config.toml
model = "self-supervised image encoder"
dataset = "rendered landscapes of hills, water and sky"
crop_scale_min = 0.4
norm = "rmsnorm"
hidden_act = "squared_relu"
inner_norm = false
kernel_size = 5
optimizer = "adamw"
beta1 = 0.9
beta2 = 0.95
max_steps = 9600
epochs = 67.8
warmup_steps = 480
Rows from block 12 of a small self-supervised image encoder, named by matrix and row number. Rows with one number belong to one neuron. Each number is 128 + 32 x the weight over its row's rms, rounded and kept within 0 to 255. All counts start at 0. Numbers have three digits each. After the name is the row's rms in percent of the matrix's.
After each neuron's rows are labels from the 100 images, of 14848, where the neuron reaches its highest value: "patch colour" is the nearest of a few named colours to the mean colour under the peak; "lies over" is the class under the peak. Only what is clearly more common there than usual is listed. The data: rendered landscapes of hills, water and sky.
# fc1: MLP up (model.blocks.12.mlp.fc1.weight, 512x256), inputs 172-255
# fc2: MLP down (model.blocks.12.mlp.fc2.weight, 256x512, transposed), outputs 172-255

fc1.185 151:070213074129135050148094115122130154096116156099127139164140082141150126134148085173149162094113134095083141141088118190140125129102040116061087139070134166170157083136170165109120128185092131100128112151150150118120128110149150127111164102150104114148
fc2.185 152:079157091146177110145146125113172135122105110043106127062130064133109113125150137159103148184134151126104160184122128126170112188062141116112111167102125120131123146127151122110187130124096134097135135136150183120135156087127118151103094104157054128157
patch colour: pink; orange
lies over: gentle ground

fc1.234 137:097138142110122103127147153126109136129120161046139107107127154125062125177178138151124145150100169199183116124091086122130127122133100127084168136155095153124143125186116106126163125137132146109137138098152120144138113121131114165176160109110057121059
fc2.234 154:132120170108122164191140185145117091125133102126148116097087140128139121111061151076149158053104125058135107146177148128153030137114168173115137110118082085108103131069091159118137139100112164108093093110127088142173145146078214164158147121118142112150
patch colour: brown
lies over: steep ground

fc1.279 182:086175145120107144090128198117096228106121058109104172142120136127161106164183125182134141140115180175185075137114081107148149149118109054109055152000114115109144140178146139081157083191117154117135133167141152162106150154163092136134154103121107129148
fc2.279 198:093127174109152138115155131133093131063154093118127135115121187104123106143109121140128158090107182121162085157122129089171105217091136089167128150103101135062090119206101107115168157149128136112113143163137161159130139127142097178131135074126099100119
patch colour: pink
lies over: gentle ground

fc1.229 161:164115109088086153096126155130093133186201207130090153151070176133076193110154093165164135192140125165118136143121149142095125121108156147048114131131104096185162148100214136139096142117078100134171158127159159167133117085124166129150140098111107107084
fc2.229 177:129140135168098093153124064127119126141125188117091108087112144152077187118163141163085114154178157184126123091099137132129119187140102099144114135147110138160142130187104126182199121145148103095181122156140171153118141114169114128159116111143094132133
patch colour: grey
lies over: steep ground

fc1.205 103:113119076163125082150111111141099120138118137135128159161066152120179161147102122146120121090217136104136096120119086103075127060176080142091111156131173165140105157104136131087117077182120116105096139119119158107061156154141152149130139152091172171064
fc2.205 081:095163104142121109176102093135108117131074147075112129166130102092174153101100099155145115144115179124134114160162096210114131105117134126132173099172141102148104162098155118097134138175189184163117153137126148068134166186109086145102169199091131178165
patch colour: pink
lies over: sky

fc1.230 138:172127147146127179068111138131196130113128095159121093085138143133162101148128145110174136130154108097122142124134134109129134144112131179145075132123181087066119153093118180155094135090096123166122200101081086146122107136079141128082056163167156179110
fc2.230 139:151100137103184133104115152140157079157141102157157174140090127115168132076140123094127115113154092138138154138192089105133168098154154182112154145135154141128152175050104125129088119076125135156142146193141138173139121104070104158143114148101187186135
patch colour: grey
lies over: steep ground

fc1.360 039:156142160124095167118076081188107121170096155128145129149156152193163158163143072164156164096170084135156145113125181195079126111127110139098086163137177134075149178100170163121170144167136139092072082149120174134098177134183128177100161138081132096113
fc2.360 030:077080102147179138071123107121157138122091205121175130153149085089107104138088132124148155058088146087174103113156108183187092095160110117131176087126162124116128110128108157126134161062165105125091124141114099157140113119095087163112086075127180183160
patch colour: pink
lies over: water

fc1.453 037:137097110096151116066161096203170118086124102075183085133096081151180083141139150126163117140102142117111153123093134125114115073178111179097104088095111146142152159087147124159147099152115095147100085073097150066080174134082094192080134112103106135172
fc2.453 030:164093098076089165078129099169129162165065071146141084094142166108123106146141166111120111109108125094064152113212143082185111126152150136122108153094134139098118168101149127120144107114115118116153160163168087156162175124086146139167103178082147153162
patch colour: pink
lies over: steep ground

fc1.112 038:155145098128168134107097063106125137164161100083162170142103147154108096130112089162180140123161109174098096166080116101135174175197149098107132154141135149166142175166182154148117145110132110109130118113144096123143181124176126097114086139102106171138
fc2.112 029:110135180111174101099097154132156116084088148142093077088106138148090096143122141159144144154081160101196134159170083152088152109105093159140156090168122128097087103169095144154192089067082060159107117162088118127137160110135081124187141171158105145155
patch colour: pink
lies over: snow; steep ground

fc1.376 155:130125175146155139126115175168170127120131118119094067173170078134155052161124100141190212121159121113122130121122184179124132110116053123127105109113202101148170139189154190121137137138131123123076183087082035112145139143148125128107111148167138129083
fc2.376 146:148126099150100148126149178144168158153150138164180166102125114184141106162129169066150188194179049105090108121103124121112171149167156185127090157074166134129156107092163150105115121129071137115088123157175079119159154122118140155073147154161188175133
patch colour: grey
lies over: water

fc1.222 151:103137122131121101153121099174173155106189177100121097134153103141109107172136094108065114118129113121080144066110154189176142144098075124134117127146120111209159091170124138128095108140117127157132183073156075080103155100130080126133146159165086130115
fc2.222 155:075145113086144105234113140089120097114117174068140164107086147095124035140088139129125136104056156125128110165152130160147044179124114145104130116115074104149142144139085084123151093146135196142144133119167117110165179161142148175189079119133109124149
patch colour: black
lies over: sky

fc1.401 155:073134139123141144156173080219160184102195144099162076117119154224093147189156109141126104125156093124127105093084177156167106163102106145098095131138124141133095099171125126114126106105106075122141169088141099068109150098147137154141133100127115094057
fc2.401 167:091118119116158141232113099078144145117092147127131114132119076074158120073105143118129103128083119144156149206208131149146037153089122139109125067146082102120143100141054071127106104135123176152122123096138141128177136125082111124176143146145143105205
patch colour: grey
lies over: sky

fc1.471 165:114162103135111125137150100158159121148168137117162141115076136210133151172118081127147162091119139197165135090100073110106139099224060101102169123142135204039122200080119100130149101115131154087121116115125096104144122097126161122102144181051115135023
fc2.471 164:095064125090149160114155112157107113120128024113133129136159096126118134083093161081137118137127135104153115156181136111170057172081181127128098155122111085170091111123109158069125134109142112149098147087136115120107146142175135165148113095136144124156
patch colour: brown
lies over: water

fc1.140 138:100145121167133119118105184188191117147222123133120095132119134186098126117092051135131132156157096081098174116146183185115116092129120137176094131107143072175134133158144160159110153098113048132120130084086064113098112108110132098082146156143097115075
fc2.140 136:120137120145120095124096156162097110122185153102056173145162104132128109120103065121157146101168178087126141157108117121134175158164122153166122173085165110087100048167171156176121169194113107117102135107145115090125081108155112102097106115183087113090
patch colour: grey
lies over: water

fc1.447 163:147103143106104144017098141148079144127124111133122130155119168128165131136145149125126119084137138139099136138134135121103122111166141180137133114152137108163105171146101118138078139126115133134149135105132173158122113132113157128117155169090145158112
fc2.447 164:165139155147171085118084164148134077126136127094115128102134150092152157116101117127104161115175151140101149114154072100144177104136152135127155158098188081136104114122129174190102150089132139173120203143079108141096092147079142147129088167121143174109
patch colour: grey
lies over: steep ground

fc1.92 162:133094154117119152120143132132110199171125180138107133116130187131128126173175125087128168116115153122115076067129132141137128150129094087166158177116105150139155124132137141109167125136110138124147156165177136123139163150171067181133074115132106170065
fc2.92 168:149096086158134132213124089158064105142128081083185100086166106168122117132128186121096085132165131078121154076176143142152072164099124099145114077159131132152142068118098101150147119114114131105126125123124130090099166166173135166117135157189107100127
patch colour: black
lies over: steep ground

fc1.33 163:129136140120153165086102129111147164163146091151118115181166117112171093126144149141146161132117131150091154122134074126132147095126037112096104133113153087079194178112130115121080109107109130172140168156099104167121096113104091116131112148158164141127
fc2.33 168:134124114105160126079127113127147100101156071124150099141123167120124133079133085156070132117139155208134129101147105127125177089122091123127127130122114147099122165100113075132113107104111142148170108137117151203092097094063116173186127129116134144120
patch colour: grey
lies over: steep ground

fc1.94 132:109091052154117103151141158185086095127140086093150154117108137137147100132103146161081131140250128092107136095129077100103101104151153157101114161125161098139089153094131132083125082184108101106097144139100113094046171154134138147143119120091143114104
fc2.94 116:053107099172171139177100091135122139164104150083157099103126102137133131120127172145105108076122136126171154150170128169122075138140119142116101096175115161189114132133165114091160111131124134139180140127125145077110146129148167138146158128117091169178
patch colour: grey; pink
lies over: sky

fc1.460 147:150148132128094131126141189132200098094113231152164115107086142137107125162133115110138183130117113151151065092130124160114157144134129168133132146121116146133135121089115102120133118121080141096110107163132067181149205111104089156128079131108128149120
fc2.460 147:080130101147114084145123167144163152099102146057154105065091116172109115094071150151177097180179115125109114089128089160143156119141162182142138150143133116138130129105122145149134144140158115092149199089165134122116150077059124109102101216135103165146
patch colour: black
lies over: steep ground

fc1.148 135:125106155113062072120141179137105169135103195145155150221124130110157123090124188116146133119127126122158086120124153135081114136105132110087070116112143105149148138147131199045094063163134109115137124109177158158125134144165114150114171116110150124113
fc2.148 135:149121094121109115082124125183134157099125099122116145125075111143171083116125123130104090149131140134083080059110134184114171093143110111178168161139141192139135147104084099084109099165140123120107089135126180125121144114139083158114086138120124181137
patch colour: grey
lies over: gentle ground

fc1.434 099:121119101113130133129119110153130096131104090128120144127125138120142172140149118176045124200159171151075125108119089152105133094105130092117177203127168169103108114094185149070150041180100141124124161132064088087157173104075118171134139145117078138113
fc2.434 090:081120147156172131180140134157136148157157073067151161130168142143112094075149108161102179111110187120166178168139138152118052177116091083131120087106117134101108099152140089124207117137152142148159092129125142129140140141172135150193174096178086126119
patch colour: orange
lies over: sky

fc1.193 147:172151125165104191114144162156156135213093168148127131138133169147128116157121135096143163101119100151164107051114140096043151104191100119155153115146164144033120189096123132087189109104117141071051105113110119136140151198155167145056114142100169136018
fc2.193 145:083170083136122138165182129125163165105119173098113100127156132135085117206144123156155173148114102195111098158054114116096090138104104103136137145153139141172092141214113079053160148191105123119072128131133121147140128135174139128118122098114132057128
patch colour: grey
lies over: water

fc1.470 156:129202134125107099122121135101143147131157103094114115150159096152100138175166029188145137099112094199139152146039130115043144114150110076081093135139099184090115116103129135122095139119107084119147078088097096113126103071188144079135124140095126119133
fc2.470 164:139075080085133173160095168113029079176120139110153171123098138147119112084134170136129084096088154099142173136150075081156142122164185178125168079190050160095162096131137082162088131124129146164204125103152128085117129093128116117146121102096095114168
patch colour: orange; brown
lies over: water

fc1.226 155:184116152107149181114098158137176106132144124146118122152169160123158091159153078125115161125150108124034099118147110114122117119123111161106125158118156087110093174077113140132120128117098111134116160145065058151145117184124096135125006114143140128074
fc2.226 152:142093154117180055071145113170181109139132126129101153150127130111142123165137145081177113084124127099120093178120145091151181165159112184141135173118135142126101109095053165123172151105130120139136170195131102131194135150121093127141099155105159189121
patch colour: grey
lies over: steep ground

fc1.423 145:142148110124156128119086140138149155183144122129086091146128089126113123115146070103191093145109080159128140148114164117105137168135110100114131109166105122128189137099144099125086165112123106145141126068158163133116130134138102102053104143121137123114
fc2.423 154:094173117162146145168133108144094082122144193104099139119138142118170156092065063107105112033144156136150165148146103155101111114156166157158147116164133134089055128131134124123137115134132119123108121109137150067103128153163138147088132118087123107106
patch colour: brown
lies over: gentle ground

fc1.145 042:150094122112118165174114154116135101146192143132098159153067153207084101161124158126076212173091095152095094059160086118166154127115078095081176124134159134143109174143135111088106071159130148116116134128124079095092100111107127150096147148079132182173
fc2.145 032:104074093126135142127128068127148099127167159144112094155117140112129114069129131107090173107174090122082174121156173141072134113143148066134111086129116127092142178151119105120082113149146059092109106082150139163111145155194122117103098052148107061119
patch colour: brown
lies over: steep ground

fc1.158 146:142094094142105098141128147173117105094146121066155135118113138112116090147114142156081148116176161134088108097134069078114112130146137152109110145106141104136076153113123115065183048172089106096095164127061118083099174164173148171136107120082107122144
fc2.158 151:051119085146154149201132064109161150149116142086136093100133089128114141148116123123103104112104111177127158171164155178105019168078115125122108136178104142227096142170152106068142102131142115173184142105128132083149145133149147126174170141134101134160
patch colour: grey
lies over: sky

fc1.380 144:128095140080143128079116166113071135150204038146128187187192136121118062135113151120123095165135143098176124138118077138130164067143101083141099112125113158125109161091160163079096067129128082141147167174152082091122113098234129116140140130104129129147
fc2.380 147:146135145129124119069143063180111155108173104105108105165122091180115127086126101131154101104165148133148106080126117142131143152173069096174172137197129142078137167179140094093092135155139084115116079173137128118103089089153108156132141134105087115138
patch colour: grey
lies over: steep ground

fc1.186 153:113126113131087092119126170186106128167159119116167180147157113135152089136115177196101171119196167101148148107106105087057122096155153164110083122082146091205105147139165202172149122129110152105106146142078094066036127159158173122130172141134145118126
fc2.186 153:112096171138157139160134068195130121146121101089185121116192101144143153113128175118113118085146144082157174091160126146103114145113107158122109080159131062143117159102134165159154109089144163159153149175102114076094169175084149171114167184130127163198
patch colour: pink
lies over: sky

fc1.478 156:197186140146110121132099174133115143155102169112127096123181117129145148196147150158116175172149136192084104122121153153054153137121135111118166109123184090166150191140120122155151151148091168097081113061054134155116153193142111139069105151159158112102
fc2.478 167:147139071090139143030142127140160163092159081108149133097081141157065067166173159141141106089153131153135140184075164180127151108117153181147122152101123186098127170136108065146131155091086125148140139118113162133113117081129105127119121058130093107174
patch colour: black
lies over: water

fc1.133 162:159093127102134140085131094112070204132162115108125103118168154164108116151106167115103115117109131121059141114118074135140156140138117136151104172138102153134112147143115195137103121115128080170138165114156154098117077109144137114128108111108125113122
fc2.133 175:123090138079151170098133139148067108102124135136113106128145111129127163082099106120117053106099152138135131102177114114151126122104115150208186111185063144154105193182143116076083118155205107144113166085139108086115107100171083133142149099041098103163
patch colour: brown
lies over: steep ground

fc1.198 100:137095085132093113131148123151093119189124181108108168158161168107164109150136103118121191157121141117113090108102083064061133125155099117186181163114096144120132190127170171115196131172166145108100140186101110088122156198150140216134057073125103123035
fc2.198 082:057163131152178075162104108143147144159185161106159157168084128128154106059117111191162111115139161089154200146165072152184161130151092134075094064127133107087176104113133159190163112116111176150197148129133144112141132117104099106136167193126109114153
patch colour: orange
lies over: steep ground

fc1.334 152:177112144146116131139146146130153180170146213142078110145097131114097149173105101127149170223135101200065114121151129134050157110147084080103142192119118109188159209151139129137149116119103105132128133136137147174136157145187133137102058129123159137130
fc2.334 167:163138158141107056112168053120194163095141158131122101118099132129101160156188129142127161148182113183105115104112150147129112187126093105117068168094158141098158124161092074151142116144120108129135153185165155166164142119158030126132090131173138123164
patch colour: grey
lies over: steep ground

fc1.124 036:146081126186095156075158161186167177150099174149148176148108133176132074143168083080135124092178101131102151104113140131152142162172147086086149190073162155099093087082090099079112151110115092123097100097116096191111083122120102159189155155119091141158
fc2.124 029:120168151144084094179157156114086159106173147136167104160120152167147075102085082106163151135100184114085142132114087110162137143129126172146187086175144092118139128091126116107141120141184085134139126156175166085143163109164080093172126087102082146096
patch colour: grey
lies over: steep ground

fc1.48 152:124145139112152130134115095139108150112177129063144072123152126189109121149138087123109114154105091136077162119090074167146145123100135141137124147164109089145131100158112145177067149114153082159137165101130068073118091100057124086153137148102105113153
fc2.48 151:064076112108102159171157114115172177106088099138159127132140051123142063145131145123113106134095084143130085137129130151128095093145078104133096113121104162140121100113118106028104067201134146117111087085152110108138161104120165146131110123144145127140
patch colour: brown
lies over: gentle ground

fc1.337 179:126110100105155118131133168140067121144173137097154187093077181150087083117106181138106121064109181063125158106122036098138142089128099150095135175109090144118132102164159156133158107129137081138145188135163175086114111104161143110152122085104074116100
fc2.337 195:106112071127138160167114169152079104190115141103131156125108096147123096035130132078111092106093117113144181124151105143099099120149139165135176106208059157113107123196144116123149122137151135133165101089155139071166148115117126118135105120070111120135
patch colour: orange
lies over: steep ground

fc1.147 101:125135127113144111109112131239137115129172152090167109146105159170103153140106111187181117124162176135143090120091111169103148149179055112095117120148152190122179201074113145059164094148135140113093110131135095163142219143178112140113137168091088122053
fc2.147 089:094085123150152134150126086127173128103157080122104113128138109144120132087065108121138163079116113101130142191156162155174046176097150112119041158070158106120069086095104158093192133118101101091093120109125115105149130161180129116112140141152143093105
patch colour: grey
lies over: water

fc1.78 149:181111129159068130120138145133086155135090160154116167150129175122169138180138143121122121120121132114089029101117134133060144122141164116171144121133167123140110148115106125102171121142145157103050108168115168151131185197121157224101103112094154168115
fc2.78 160:070128063123076124129155113119142139095109134101146135084072129136128146111156133142179186127146144179149099166126129134159070191159109118113123135128104149138122057200155062089112168172074155126136136121172138119116152104092147161147161111175090107155
patch colour: grey
lies over: gentle ground